python train.py --encoder_arch="densenet" --model="contrastive image-text model" --dataset="simulated telescope pictures of galaxies" --train_examples=97500 --image_size=64 --crop_scale_min=0.8 --horizontal_flip=false --color_jitter=0.2 --tokenizer="word" --vocab_size=28 --loss="sigmoid" --embed_dim=256 --encoder_norm="batchnorm" --encoder_activation="hardswish" --encoder_depths=[8, 15, 8] --encoder_kernel_size=3 --encoder_stem="single" --encoder_growth_rate=16 --text_encoder_causal=false --text_encoder_width=192 --text_encoder_layers=6 --text_encoder_norm="layernorm" --text_encoder_norm_position="pre" --text_encoder_activation="gelu" --text_encoder_mlp_ratio=4 --text_encoder_head_dim=64 --text_encoder_fused_qkv=false --text_encoder_bias="all" --text_encoder_qk_norm=false --text_encoder_layer_scale_init=1.0 --text_encoder_parallel_block=false --text_encoder_inner_norm=false --text_encoder_positions="learned" --init="kaiming_normal" --residual_init="scaled_by_depth" --optimizer="muon" --muon_scale="spectral" --learning_rate=0.017 --momentum=0.95 --nesterov=true --orthogonalizer="newton_schulz_5" --adamw_lr_other_params=0.0027 --gradient_centralization=true --max_steps=9200 --batch_size=256 --epochs=24.2 --lr_schedule="step" --warmup_steps=180 --weight_decay=0.01 --adamw_weight_decay_other_params=0.01
Rows from block 5 of the image encoder, named by matrix and row number. Rows with one number belong to one channel. Each number is 50 + 10 x the weight over its row's rms, rounded and kept within 0 to 99. All counts start at 0. After the name is the row's rms in percent of the matrix's.
# conv1: bottleneck pointwise conv (encoder.blocks.5.conv1.weight, 64x144x1x1), inputs 0-143
# conv2: growth 3x3 conv (encoder.blocks.5.conv2.weight, 16x64x3x3, transposed), outputs 0-15, a 3x3 kernel for each
conv1.8 108:54 29 56 52 58 55 46 39 26 53 34 46 50 45 44 45 49 43 48 45 49 66 32 47 51 43 48 43 60 26 42 60 68 53 55 51 48 61 53 46 56 45 44 55 44 44 60 43 44 51 53 55 52 34 49 58 58 49 43 42 50 47 38 41 46 52 49 47 63 19 48 37 45 35 42 51 57 47 75 63 59 45 66 60 70 55 40 68 65 61 43 51 56 56 56 54 60 50 52 59 36 39 61 65 29 55 51 64 56 49 56 60 48 56 42 48 45 51 71 46 66 67 31 55 65 46 33 67 54 50 53 56 66 42 61 47 45 42 43 36 38 55 44 53
conv2.8 101:36 76 62 72 59 49 60 56 34 51 62 49 48 44 59 59 42 45 49 51 53 52 44 52 39 43 44 41 54 60 43 50 52 38 47 53 55 54 71 58 54 59 35 47 58 49 30 54 45 36 56 51 51 51 49 37 50 43 54 47 68 54 47 53 49 74 41 41 47 57 51 50 58 57 37 50 24 45 49 37 38 53 51 56 55 35 53 39 48 38 32 33 65 26 43 62 48 60 50 30 51 54 56 70 45 68 45 43 52 54 52 62 47 53 65 47 52 51 49 40 58 50 58 53 60 45 41 53 48 56 34 55 50 35 58 37 38 27 33 26 41 43 47 49
conv1.9 097:58 67 46 44 45 47 48 44 33 42 53 48 52 54 42 53 53 67 59 44 56 18 55 61 36 44 50 39 40 45 67 58 47 55 54 57 57 35 40 50 48 48 50 59 30 59 51 46 48 33 45 60 56 60 50 48 41 56 40 49 45 56 50 55 44 55 66 43 56 55 75 45 68 47 36 63 59 48 54 53 34 46 43 67 35 53 40 56 53 38 57 40 61 52 51 67 37 62 45 55 58 44 35 56 45 48 50 50 33 78 35 61 67 48 46 40 70 60 54 45 38 44 55 37 54 54 40 55 75 54 51 43 47 36 49 53 69 39 44 48 42 65 48 38
conv2.9 097:62 32 54 54 55 48 50 43 36 33 45 60 39 52 65 62 52 53 54 41 41 40 57 39 36 48 55 60 60 47 57 42 35 51 48 41 33 45 48 59 67 50 59 66 49 38 35 47 35 47 40 63 65 62 58 52 42 46 48 65 46 79 68 35 56 66 39 44 54 52 50 35 51 43 66 39 50 63 45 48 62 63 48 39 44 37 37 44 52 67 48 53 56 52 37 56 59 45 39 60 49 50 42 52 54 54 61 57 62 36 55 65 54 51 54 36 38 61 58 44 57 25 53 49 56 78 63 52 69 43 41 58 53 40 41 57 46 44 54 43 56 46 37 60
conv1.10 099:49 55 51 53 54 48 51 56 47 44 44 58 44 53 60 54 40 51 46 52 53 39 54 72 51 66 36 65 42 61 57 57 39 41 51 47 36 47 57 52 50 48 53 56 69 39 44 60 44 56 32 51 50 40 44 42 52 40 57 44 54 55 56 49 49 32 52 44 38 59 62 48 60 37 55 45 48 79 49 57 60 46 58 56 51 60 56 24 58 50 52 68 61 80 48 60 58 54 36 39 39 59 60 58 53 60 53 43 54 54 50 61 51 65 61 66 41 54 30 45 53 54 45 43 35 34 54 29 44 39 50 38 57 38 40 52 53 54 40 25 28 55 62 25
conv2.10 114:55 53 46 51 41 54 42 40 55 51 57 39 56 45 41 68 54 41 67 69 60 48 42 37 42 35 44 64 58 58 81 47 51 52 25 32 59 53 50 58 50 47 49 35 35 47 64 50 58 62 55 50 56 39 63 57 60 62 49 34 45 38 63 43 46 36 46 39 50 69 55 46 46 38 39 37 49 53 50 57 58 44 37 46 61 52 35 57 45 46 38 43 62 40 53 58 69 74 57 68 61 57 52 46 46 57 50 57 63 56 51 48 64 54 55 48 42 59 54 69 27 48 53 40 40 51 41 37 53 51 25 56 55 54 43 50 49 42 44 57 38 57 47 64
conv1.11 089:54 47 53 50 60 55 34 48 65 45 58 45 47 41 64 53 53 39 58 64 53 46 56 68 57 45 61 72 47 38 34 72 54 31 48 47 52 40 40 45 52 44 57 66 66 51 32 64 37 46 47 49 41 32 39 36 43 31 63 49 26 44 43 56 46 44 66 45 62 77 53 48 63 56 63 52 63 51 36 45 50 38 55 61 53 54 68 65 39 50 36 52 64 43 34 63 47 46 42 44 43 38 56 61 38 66 57 52 54 47 48 55 38 45 47 66 52 48 57 45 59 38 54 44 45 35 34 50 59 51 55 43 58 39 43 52 33 43 47 39 49 57 48 42
conv2.11 087:50 32 50 49 53 55 83 58 59 57 61 44 51 49 36 61 62 53 61 63 34 51 44 41 54 24 34 53 52 61 58 69 57 65 61 36 54 66 68 53 43 55 33 40 41 61 68 61 51 53 41 58 46 56 63 58 47 66 56 38 35 47 58 40 40 45 46 45 52 58 45 57 58 37 40 52 39 51 56 46 45 51 28 46 54 58 40 56 63 49 44 54 50 60 53 54 53 58 55 62 65 44 59 43 48 45 68 52 50 49 65 54 43 68 35 42 64 45 72 39 51 46 43 43 49 42 49 32 55 34 45 66 52 52 49 47 41 37 39 57 36 41 60 49
conv1.12 098:58 52 40 44 47 43 58 51 56 52 62 58 42 44 51 62 47 56 55 51 44 34 39 66 51 57 50 51 39 24 65 44 32 47 55 49 42 44 41 49 48 64 42 61 50 59 44 48 53 45 70 52 48 68 50 52 51 50 51 40 13 51 39 49 44 44 67 66 56 38 58 46 46 51 61 38 30 44 45 46 37 52 64 62 43 56 52 58 43 55 48 48 37 32 54 57 39 43 47 70 51 47 33 69 32 50 58 51 52 44 48 63 39 53 51 52 56 52 41 48 60 52 53 50 41 50 52 89 59 46 41 38 60 42 44 51 59 46 54 64 56 75 61 43
conv2.12 087:51 43 38 45 43 32 49 40 56 54 57 68 52 36 50 42 34 48 72 48 51 61 61 38 52 56 47 45 65 55 44 68 51 21 54 42 54 54 61 35 54 36 33 31 26 41 43 49 50 48 35 58 43 32 54 41 37 64 54 56 47 50 55 42 44 66 47 49 61 52 40 56 35 48 47 63 55 57 43 63 53 42 42 37 35 48 44 46 34 46 31 48 50 50 51 43 40 51 28 51 52 50 47 43 38 46 44 44 51 44 47 46 43 53 49 36 63 46 61 50 81 60 44 56 56 55 49 50 72 39 34 58 45 40 50 32 39 52 58 53 37 47 58 46
conv1.13 097:41 43 40 50 51 51 53 53 30 54 63 51 45 34 56 58 47 55 58 45 51 55 58 53 42 49 55 53 46 60 52 46 47 44 46 46 43 44 57 43 48 42 48 49 44 42 54 48 50 47 39 42 49 40 53 39 72 57 51 56 50 71 53 41 38 40 43 35 43 50 66 33 44 49 42 75 52 59 49 46 51 65 61 47 49 58 37 49 65 79 57 35 45 46 62 46 51 65 54 39 54 60 51 61 37 37 38 54 53 63 79 52 45 33 44 67 62 50 48 54 66 44 43 23 44 58 30 39 53 70 56 53 63 49 43 46 66 57 45 30 47 39 52 71
conv2.13 116:40 38 31 46 33 51 30 43 61 46 46 64 46 49 45 37 62 54 47 58 63 42 46 56 34 46 45 57 37 39 50 37 49 66 51 58 54 44 41 55 38 37 55 41 44 36 34 34 62 53 38 72 56 35 32 44 64 48 72 74 55 63 45 56 40 41 66 58 40 51 54 34 60 47 53 50 50 63 43 40 58 66 62 57 57 54 49 60 53 48 44 35 51 49 54 48 44 45 52 38 41 49 53 48 40 54 36 30 56 47 39 52 62 38 50 60 40 45 37 52 50 44 41 59 74 59 56 53 52 68 42 35 54 47 38 61 55 54 61 57 48 41 48 34
conv1.14 104:62 54 44 58 50 51 41 46 42 42 38 61 50 57 46 55 52 46 52 42 51 58 54 54 49 50 46 45 51 54 39 39 44 54 50 54 57 37 43 47 46 48 47 51 43 54 54 58 47 47 56 60 45 46 47 57 46 44 50 50 77 44 45 50 45 44 47 52 60 58 35 34 48 43 52 48 75 72 55 40 46 45 53 70 46 27 31 65 56 62 73 39 66 35 60 59 54 47 67 37 63 43 58 44 58 59 41 35 69 43 51 44 51 44 41 59 75 65 50 30 25 50 59 36 47 47 35 39 62 67 48 57 42 35 57 56 62 40 68 61 33 37 54 53
conv2.14 134:43 46 36 54 45 40 49 34 51 42 49 41 37 50 42 43 44 51 46 52 44 58 47 46 55 34 32 54 54 40 50 43 46 47 45 41 39 47 34 54 57 49 61 70 53 39 27 40 65 36 36 63 50 34 35 43 64 38 49 68 46 53 74 32 63 56 50 59 64 37 36 51 58 51 51 46 38 43 48 47 57 49 50 48 42 40 47 51 51 49 36 37 33 48 48 53 54 51 50 38 31 32 46 35 36 42 50 30 61 64 56 50 47 50 54 48 33 40 36 41 59 66 57 60 74 78 44 63 57 48 56 48 52 46 43 63 60 48 49 60 59 46 52 44
conv1.15 100:35 37 59 60 41 35 69 51 61 48 66 48 49 50 57 54 47 46 48 39 46 58 59 49 70 55 38 62 46 55 51 40 51 42 42 55 55 41 59 35 54 58 46 36 29 43 54 59 45 63 45 40 61 39 57 48 58 54 45 52 35 52 57 63 51 63 59 28 35 31 38 47 34 45 61 57 65 58 48 65 55 38 43 55 48 58 34 54 50 68 42 75 47 48 39 44 67 62 48 47 58 39 51 52 49 67 47 48 53 50 52 53 47 52 42 46 48 48 45 62 51 35 64 58 61 54 36 52 65 69 45 57 35 46 61 24 51 58 33 31 52 45 42 37
conv2.15 090:53 63 50 54 40 42 44 42 51 49 59 52 68 39 39 63 49 67 48 57 61 59 55 60 51 46 47 45 50 53 46 52 69 50 73 61 41 52 61 44 53 47 51 50 53 43 56 53 49 62 72 60 50 55 42 55 44 60 56 39 61 49 50 73 70 44 68 51 44 48 54 41 49 55 52 46 45 37 49 52 33 56 57 54 54 61 45 53 51 50 38 62 56 48 50 49 56 59 58 70 57 56 69 43 39 39 41 66 44 54 37 68 47 60 52 52 74 38 56 69 49 52 64 36 32 69 70 57 49 78 40 48 59 45 41 49 53 33 57 61 50 52 32 69
conv1.16 102:42 62 55 57 44 34 46 47 37 47 39 62 45 44 45 59 40 63 35 39 50 47 30 54 52 44 51 40 51 43 39 61 45 35 42 42 44 42 52 31 67 41 37 34 46 63 62 44 40 47 72 42 56 51 68 38 57 44 62 54 58 60 52 52 56 43 47 45 34 51 48 65 33 52 68 59 55 48 52 57 65 59 53 41 67 48 46 69 42 68 44 55 57 53 35 58 36 57 63 63 67 43 54 55 44 47 58 51 47 41 61 51 50 48 45 43 36 40 54 60 42 45 58 73 68 54 33 39 53 53 46 70 42 52 61 53 39 42 54 44 52 28 47 65
conv2.16 089:51 50 65 63 38 40 46 46 45 43 75 54 51 51 43 44 46 37 42 53 54 44 63 54 66 64 61 48 38 29 44 52 73 44 61 64 60 58 40 63 43 40 54 38 39 39 48 59 45 47 44 55 57 46 37 53 50 57 68 54 68 39 27 53 59 42 76 56 35 46 45 37 52 59 46 62 48 57 56 48 43 57 50 50 59 66 61 52 42 43 45 34 46 44 38 55 45 48 61 42 41 41 55 43 42 42 38 55 61 47 40 50 43 31 51 53 38 40 62 51 39 54 60 49 59 55 73 71 46 69 63 40 53 48 41 45 71 47 36 47 60 54 47 48
conv1.17 097:64 56 37 54 54 53 58 54 52 42 44 59 48 39 47 46 36 53 56 52 51 42 52 89 46 56 48 37 51 48 51 50 61 41 55 47 48 48 57 62 48 61 42 48 44 42 45 36 35 44 48 44 49 54 50 52 49 50 37 50 46 39 41 41 39 30 39 67 42 69 50 60 71 57 61 73 46 69 36 68 38 58 60 48 54 55 65 55 48 57 44 43 47 49 38 56 49 46 55 49 58 37 56 35 39 61 43 90 41 36 64 48 42 40 46 65 47 50 54 52 55 57 49 53 49 50 46 43 49 48 62 43 39 63 34 61 66 42 35 60 50 38 56 38
conv2.17 094:50 66 58 57 51 56 54 46 49 46 32 47 46 32 49 41 55 58 77 52 50 41 58 41 35 43 53 48 44 45 47 45 44 54 40 47 65 47 43 57 29 48 49 45 49 63 56 55 56 52 57 50 56 46 52 44 63 58 45 73 35 47 43 32 53 54 48 35 47 52 47 64 32 44 49 52 53 48 63 41 49 50 41 42 40 40 34 51 49 48 38 58 75 39 49 61 40 29 29 59 40 57 45 37 54 55 52 44 46 38 30 62 62 44 57 59 73 68 65 48 61 53 46 43 30 33 34 37 53 51 53 61 55 75 43 49 48 55 56 58 38 48 56 56
conv1.18 101:36 25 54 48 51 42 38 49 35 56 41 56 52 50 44 60 47 45 46 49 56 34 38 54 51 29 44 43 39 36 53 73 74 57 50 37 56 60 38 66 55 47 48 46 41 60 64 47 53 42 42 44 57 45 53 42 50 67 44 50 44 56 51 52 38 56 40 65 34 32 59 52 55 64 43 51 39 64 66 36 44 55 60 50 37 40 64 42 66 48 53 50 37 41 50 56 50 54 41 50 51 45 51 75 47 52 43 57 31 58 58 42 45 66 66 58 59 44 50 52 47 61 55 58 65 60 55 64 54 52 41 44 61 58 40 75 49 26 39 57 35 48 50 48
conv2.18 106:57 46 69 55 68 38 39 58 24 67 49 53 39 52 48 44 52 55 30 26 45 35 43 62 35 44 64 62 66 49 57 44 57 57 57 48 71 53 62 47 49 50 40 51 60 38 58 59 48 44 51 43 50 59 44 37 31 38 63 56 51 59 43 51 51 50 55 60 56 56 58 48 52 45 49 48 41 47 29 33 41 49 55 45 51 48 34 55 33 43 62 51 50 39 48 25 34 36 31 39 61 52 46 69 64 50 60 52 49 61 60 53 53 48 64 47 42 53 49 44 54 47 38 54 29 43 48 44 46 38 68 49 38 42 40 36 46 60 48 52 38 66 52 48
conv1.19 101:43 63 43 53 64 60 55 47 49 50 32 43 47 41 67 43 51 48 35 48 39 56 45 51 60 59 42 47 45 44 63 49 41 49 42 44 58 42 67 48 55 58 58 50 49 40 41 47 52 60 54 44 45 29 50 61 43 57 46 59 39 40 45 44 55 51 71 34 55 48 63 46 62 56 84 43 54 48 56 68 51 55 69 51 55 58 47 37 62 53 45 58 53 41 36 48 61 50 60 14 32 49 45 43 37 59 39 49 56 58 57 52 23 53 69 80 49 49 36 44 40 60 53 44 47 57 46 57 52 46 55 57 54 53 49 49 35 44 64 29 57 50 41 49
conv2.19 092:53 37 57 53 35 49 60 51 59 48 41 47 61 44 50 62 65 66 59 51 64 50 62 56 50 38 37 49 65 68 48 57 40 72 52 25 57 59 51 60 57 47 52 40 36 63 74 54 48 70 61 41 41 36 75 62 53 62 55 41 52 32 46 65 36 49 65 44 32 67 46 42 49 37 51 41 41 45 56 44 61 42 48 33 50 59 38 37 52 49 37 62 55 41 50 62 60 66 52 55 64 54 58 39 56 32 41 41 45 53 50 47 57 56 54 54 68 61 57 60 59 56 57 52 52 49 59 40 57 64 43 54 61 51 48 38 37 43 44 55 46 40 58 48
conv1.20 100:63 58 49 50 50 49 49 55 42 47 54 31 56 54 54 51 46 50 58 53 60 48 51 38 53 73 51 56 61 56 44 58 52 46 55 44 51 40 42 44 44 63 60 55 61 52 37 29 41 42 53 52 40 77 40 60 50 45 56 42 49 50 45 43 50 49 71 56 78 70 46 59 62 39 58 50 34 66 48 39 45 54 56 51 53 65 44 61 37 33 71 41 58 37 52 58 54 62 30 50 34 34 39 51 59 53 46 58 39 41 43 40 52 65 37 56 43 45 65 29 45 60 55 37 47 39 25 60 63 52 48 51 46 70 37 57 39 50 52 42 58 50 36 40
conv2.20 124:44 55 58 48 45 60 57 54 58 58 47 57 47 52 61 55 39 53 74 60 34 74 41 32 40 42 39 50 61 48 78 64 39 71 51 34 44 53 60 59 70 48 43 54 34 45 65 63 44 52 40 53 54 50 49 52 37 48 42 57 39 48 61 28 47 54 40 42 53 56 58 67 32 41 51 44 54 48 46 58 59 46 53 50 37 43 48 32 49 57 43 63 56 53 70 74 62 58 52 52 46 59 46 35 53 53 57 69 50 57 47 44 46 73 59 49 64 66 57 59 60 43 45 59 43 49 42 35 40 49 47 64 50 61 64 38 38 47 54 50 52 52 45 56
conv1.21 103:44 58 54 44 54 45 45 52 51 47 62 65 51 33 48 53 49 62 46 53 46 49 59 38 59 39 40 43 46 71 60 51 38 48 49 43 40 51 45 53 49 46 55 50 53 52 57 43 52 67 39 46 41 39 45 55 63 33 45 45 36 46 62 57 72 45 72 31 48 44 65 69 64 44 27 52 61 60 34 52 56 52 40 58 46 37 38 34 38 49 55 48 55 40 37 55 59 45 42 52 40 71 60 38 50 59 48 42 69 67 70 47 54 44 48 55 51 43 48 50 43 56 66 64 55 58 45 49 48 54 36 65 62 64 71 40 40 68 34 32 45 44 46 36
conv2.21 104:66 46 46 51 42 57 32 36 44 50 39 65 58 44 50 61 51 43 63 61 61 48 43 51 50 44 42 55 47 45 55 41 51 61 51 48 37 51 45 66 46 51 65 60 57 48 59 44 60 61 63 61 80 59 47 34 46 71 40 52 47 43 66 57 44 40 58 62 66 70 55 42 56 50 64 60 38 55 46 41 56 54 43 42 50 43 55 54 60 52 48 50 64 42 52 54 50 48 48 62 54 57 65 48 44 54 43 51 68 35 28 61 28 31 68 59 48 53 39 52 22 44 61 43 54 70 43 43 39 51 47 46 44 67 44 35 42 41 54 60 58 49 63 63
conv1.22 096:46 54 46 55 48 55 45 50 62 52 50 45 56 52 46 52 51 46 46 55 55 50 59 44 43 40 39 37 48 38 74 56 37 54 50 52 41 38 61 58 55 46 50 55 30 45 40 46 53 39 51 48 45 57 52 41 46 49 62 55 61 46 55 46 57 74 30 45 50 39 49 50 45 59 35 55 38 48 60 45 34 38 53 47 35 49 48 50 53 61 47 49 74 32 70 56 52 58 37 45 45 41 70 52 54 45 48 55 28 72 57 56 67 74 47 45 50 38 61 73 39 62 16 42 54 58 50 51 61 39 38 57 59 52 52 50 44 69 63 55 36 52 33 55
conv2.22 105:47 34 51 57 54 58 42 47 26 52 48 61 69 66 62 65 50 38 71 55 39 56 43 52 41 39 57 68 51 41 61 41 43 56 38 24 63 55 47 61 50 55 48 39 25 45 59 33 60 58 50 57 66 55 66 53 54 51 44 47 32 66 72 50 50 43 51 46 42 48 43 42 32 46 52 47 47 53 55 58 56 50 36 34 39 45 64 44 69 62 52 43 59 60 59 48 47 51 56 64 43 45 56 46 46 58 57 59 50 42 47 46 37 35 59 56 44 45 42 44 49 60 50 60 66 69 53 46 40 37 58 31 47 52 46 32 51 43 47 36 61 41 40 62
conv1.23 102:58 45 50 48 48 43 49 55 39 57 58 62 50 51 49 76 53 23 56 55 51 38 22 50 57 50 48 64 64 37 42 48 72 50 49 40 59 45 49 66 49 49 38 46 49 49 59 40 50 41 54 44 40 43 36 40 58 55 43 50 48 49 52 56 64 46 45 53 47 57 29 44 58 40 56 57 66 64 49 56 46 42 43 58 59 55 57 45 46 55 63 57 70 37 48 48 38 60 45 44 55 50 30 51 48 34 32 60 45 40 48 48 30 52 47 33 51 52 44 60 57 62 53 35 74 61 60 35 37 63 52 45 59 81 42 38 58 55 65 66 49 49 48 54
conv2.23 109:43 51 52 50 55 39 47 44 56 57 52 60 44 47 61 24 41 51 61 40 59 49 52 52 51 51 46 48 43 32 50 36 56 35 43 60 62 49 58 37 46 62 49 46 61 58 45 41 54 48 25 75 66 47 44 50 51 41 52 61 61 49 43 27 31 25 45 52 40 55 71 67 52 47 48 66 60 43 52 62 44 42 42 52 53 56 43 68 42 43 51 50 41 49 42 35 27 39 47 53 69 49 43 63 48 40 42 36 34 39 47 50 54 39 59 75 52 44 52 50 53 44 53 59 56 52 34 37 46 48 51 63 51 63 68 51 51 63 63 44 65 59 47 50
conv1.24 098:47 56 56 53 44 45 49 44 50 49 68 35 46 54 42 50 44 32 34 43 40 37 47 72 50 42 40 46 57 47 48 59 56 48 49 72 33 51 48 61 49 62 34 43 45 48 55 44 38 39 90 62 49 43 55 71 51 55 35 53 43 46 48 50 56 61 48 57 58 42 45 47 49 56 56 72 46 42 51 55 41 35 49 48 36 47 46 49 53 63 40 30 56 56 52 51 47 64 36 55 44 47 72 48 50 67 40 36 56 51 58 61 50 44 50 62 58 48 59 44 43 34 45 68 39 48 48 67 46 39 59 48 61 37 57 64 40 45 72 50 65 58 57 35
conv2.24 111:46 51 48 35 40 39 48 42 44 47 53 57 53 39 54 38 31 50 66 63 39 77 62 39 59 60 45 41 38 38 58 45 38 49 46 50 44 41 39 55 57 49 46 45 41 49 50 25 56 50 35 58 50 35 48 43 78 54 50 56 58 41 54 63 64 60 33 61 52 55 34 56 41 63 55 35 44 64 33 38 57 61 50 53 51 45 45 42 37 43 37 52 56 43 64 57 49 39 42 54 46 71 39 35 44 47 46 48 50 51 42 53 64 62 49 63 79 56 38 45 61 57 39 61 57 37 55 58 59 58 38 46 38 38 53 49 47 37 29 46 53 42 50 52
conv1.25 100:63 54 41 47 56 64 54 45 50 40 31 53 48 56 41 44 46 42 64 60 62 49 59 50 44 53 43 44 41 68 40 39 37 43 53 62 53 41 37 47 44 36 49 48 60 60 53 61 43 59 56 58 55 61 51 53 37 50 53 42 55 62 30 54 41 56 52 48 63 75 49 40 59 55 30 42 56 29 34 39 44 35 37 67 53 61 61 50 52 50 45 55 74 54 51 50 44 56 44 42 43 43 50 58 40 45 35 54 57 37 52 48 58 51 47 52 70 41 58 37 44 33 55 63 41 39 47 32 69 58 69 38 38 59 49 39 51 46 81 48 59 59 43 32
conv2.25 101:49 65 61 37 36 48 45 43 47 42 37 48 38 34 37 44 31 27 54 64 63 52 47 37 45 38 42 52 38 44 61 50 38 47 44 52 33 36 38 60 42 36 54 62 62 40 33 40 52 45 38 58 56 43 53 47 55 42 52 56 48 53 59 35 49 57 40 56 63 53 60 40 45 47 52 39 48 43 27 42 58 32 45 51 46 26 49 43 37 47 45 43 54 47 54 55 57 57 50 48 44 39 39 58 35 47 50 43 64 47 48 48 41 53 39 45 40 41 39 41 31 40 40 54 48 56 35 40 62 34 46 82 43 47 58 61 52 34 69 52 43 67 57 45
conv1.26 105:45 51 59 58 52 54 46 46 29 52 57 58 51 43 52 42 52 38 62 53 61 44 47 50 57 44 59 34 57 40 44 48 57 51 45 33 54 57 43 59 38 41 45 55 66 43 25 39 53 53 38 36 52 52 48 48 36 44 47 57 43 38 65 47 37 50 34 50 65 34 49 52 39 46 39 51 52 43 60 51 33 57 60 48 30 52 45 59 54 45 59 56 58 60 49 52 41 40 31 59 60 36 61 44 73 48 46 64 62 42 49 46 53 48 36 47 46 56 57 48 76 46 54 44 59 77 35 54 60 63 59 50 54 40 44 68 47 36 29 59 60 71 53 72
conv2.26 101:45 49 38 53 58 37 59 65 48 49 51 39 36 60 67 39 51 60 36 26 51 51 36 58 47 61 58 63 51 48 57 36 56 55 38 53 57 57 58 34 46 56 48 63 65 61 51 40 52 51 58 57 61 64 35 42 46 31 60 49 62 73 44 40 43 48 52 59 48 66 52 53 49 54 59 56 60 42 62 49 55 50 48 48 58 52 49 29 37 58 71 54 42 46 48 38 20 31 45 41 53 54 49 57 52 69 43 32 39 35 67 52 52 51 73 51 41 65 58 40 43 44 55 46 46 53 42 37 48 58 61 43 46 50 48 65 58 74 53 47 43 44 44 49
conv1.27 097:43 56 38 48 54 51 45 56 45 53 42 42 52 36 58 57 49 44 57 47 42 47 62 31 47 52 60 44 47 50 66 63 63 47 47 48 33 46 61 77 53 44 58 57 66 48 37 61 57 52 44 41 57 41 53 44 42 58 74 50 51 53 46 51 42 39 42 55 30 51 54 46 54 53 53 40 43 46 48 66 40 41 67 52 60 66 58 68 41 41 45 65 49 50 49 54 57 47 54 57 45 58 43 73 53 54 55 62 44 26 48 45 65 67 80 49 43 50 53 45 33 56 36 67 58 43 45 36 51 51 44 59 35 46 34 38 65 25 48 32 52 39 58 51
conv2.27 095:37 45 61 47 45 67 45 64 49 55 54 59 47 50 56 42 60 38 51 58 48 34 48 37 27 46 50 75 78 58 66 42 53 49 42 34 69 57 45 61 52 42 34 34 42 38 45 72 56 53 51 51 40 53 61 47 41 41 46 44 29 58 49 49 27 51 65 43 50 52 45 44 43 31 40 47 49 52 74 47 56 52 32 54 51 36 59 46 64 52 42 48 53 50 49 41 67 59 53 45 41 51 47 57 60 58 73 56 66 54 63 48 58 52 52 31 40 50 54 59 44 47 52 53 37 53 52 48 50 35 53 45 55 33 32 46 60 42 51 46 45 44 34 49
conv1.28 100:59 30 46 47 52 56 58 44 65 52 47 84 45 53 60 50 45 44 46 60 42 50 35 41 44 57 52 45 40 58 50 53 46 48 56 47 46 65 47 61 56 37 37 52 59 49 51 74 54 48 38 48 41 39 37 58 36 54 56 47 58 39 44 47 45 47 45 47 38 54 56 51 79 44 35 53 53 50 59 48 62 63 60 71 39 64 38 46 37 35 69 56 46 47 49 61 60 56 42 42 40 51 46 42 55 66 44 45 42 34 48 60 53 26 46 33 46 42 52 39 59 45 59 51 42 47 61 65 63 58 53 35 40 52 46 58 55 65 50 55 33 78 49 33
conv2.28 100:67 62 54 62 55 51 40 56 68 41 42 46 44 67 59 63 44 45 53 53 52 55 57 51 36 43 28 42 50 52 36 43 30 48 50 56 43 43 50 37 48 66 51 59 59 42 40 54 48 57 51 63 63 57 74 47 63 57 35 54 55 40 46 41 46 54 34 41 76 72 53 62 60 42 48 55 46 51 45 48 42 42 34 38 45 43 51 61 55 59 54 49 54 52 57 60 45 53 42 71 48 30 54 42 43 45 51 39 40 39 61 46 31 45 46 51 65 63 65 51 47 60 53 37 41 43 29 35 65 39 42 65 48 56 69 43 49 40 56 47 45 64 31 47
conv1.29 109:55 53 46 51 44 49 55 49 61 47 51 52 45 52 49 48 45 34 46 44 40 53 26 44 51 48 62 40 58 43 49 47 47 53 42 42 46 59 70 47 58 58 36 46 43 31 54 65 50 52 39 47 40 45 45 58 53 79 32 49 44 50 43 52 52 51 48 71 42 52 62 48 43 54 47 50 47 52 48 52 32 50 52 69 41 57 62 56 64 32 60 59 37 63 47 40 57 43 45 69 53 48 56 47 49 43 63 45 59 51 54 54 31 49 49 31 53 62 53 65 41 59 41 60 55 33 36 54 62 51 67 34 30 62 45 32 53 49 37 69 74 68 75 49
conv2.29 086:49 49 58 59 78 68 70 69 52 45 51 33 48 59 67 49 57 71 55 61 53 51 41 32 44 37 36 47 45 51 53 36 61 53 67 64 49 41 62 39 38 63 37 42 59 53 47 40 35 54 58 50 40 47 64 57 59 58 39 40 49 48 36 43 50 56 39 29 55 54 47 65 41 50 52 43 54 51 54 66 47 58 51 58 69 52 51 32 50 33 42 43 39 45 63 47 60 55 54 58 53 42 42 60 51 44 33 57 42 52 58 29 39 63 45 56 47 52 44 54 58 58 38 48 46 49 34 31 36 50 57 58 46 58 64 54 47 45 31 33 46 49 40 51
conv1.30 097:57 69 58 51 52 49 46 58 41 46 48 34 52 61 50 47 56 46 57 49 54 32 78 57 54 51 52 68 60 38 39 44 55 59 43 33 63 39 41 51 46 56 54 48 50 40 48 38 55 38 49 39 46 46 48 35 54 28 53 42 54 52 49 47 65 44 54 35 46 68 54 49 60 41 32 41 33 56 50 39 36 51 40 43 42 53 44 38 36 50 30 33 45 50 63 53 48 51 60 89 44 66 61 41 62 61 44 61 51 55 54 41 49 46 51 59 46 58 53 55 50 60 49 55 58 57 54 36 35 37 57 55 61 76 63 52 48 65 61 31 53 58 57 48
conv2.30 105:47 52 47 46 53 60 31 47 60 53 63 62 58 49 45 55 31 47 83 48 43 61 49 46 45 48 59 57 62 49 55 41 52 61 43 28 53 66 56 66 48 34 45 41 25 52 64 53 47 64 37 58 56 53 45 45 55 37 35 59 41 45 68 38 40 36 45 48 23 59 68 56 42 41 46 53 68 64 56 57 43 33 28 48 47 55 61 41 61 59 41 51 59 53 53 42 53 50 46 59 49 40 53 33 48 56 53 60 71 45 32 53 56 48 59 51 61 51 48 57 38 48 50 60 55 41 32 47 38 37 55 43 44 62 46 47 51 59 34 50 56 49 59 55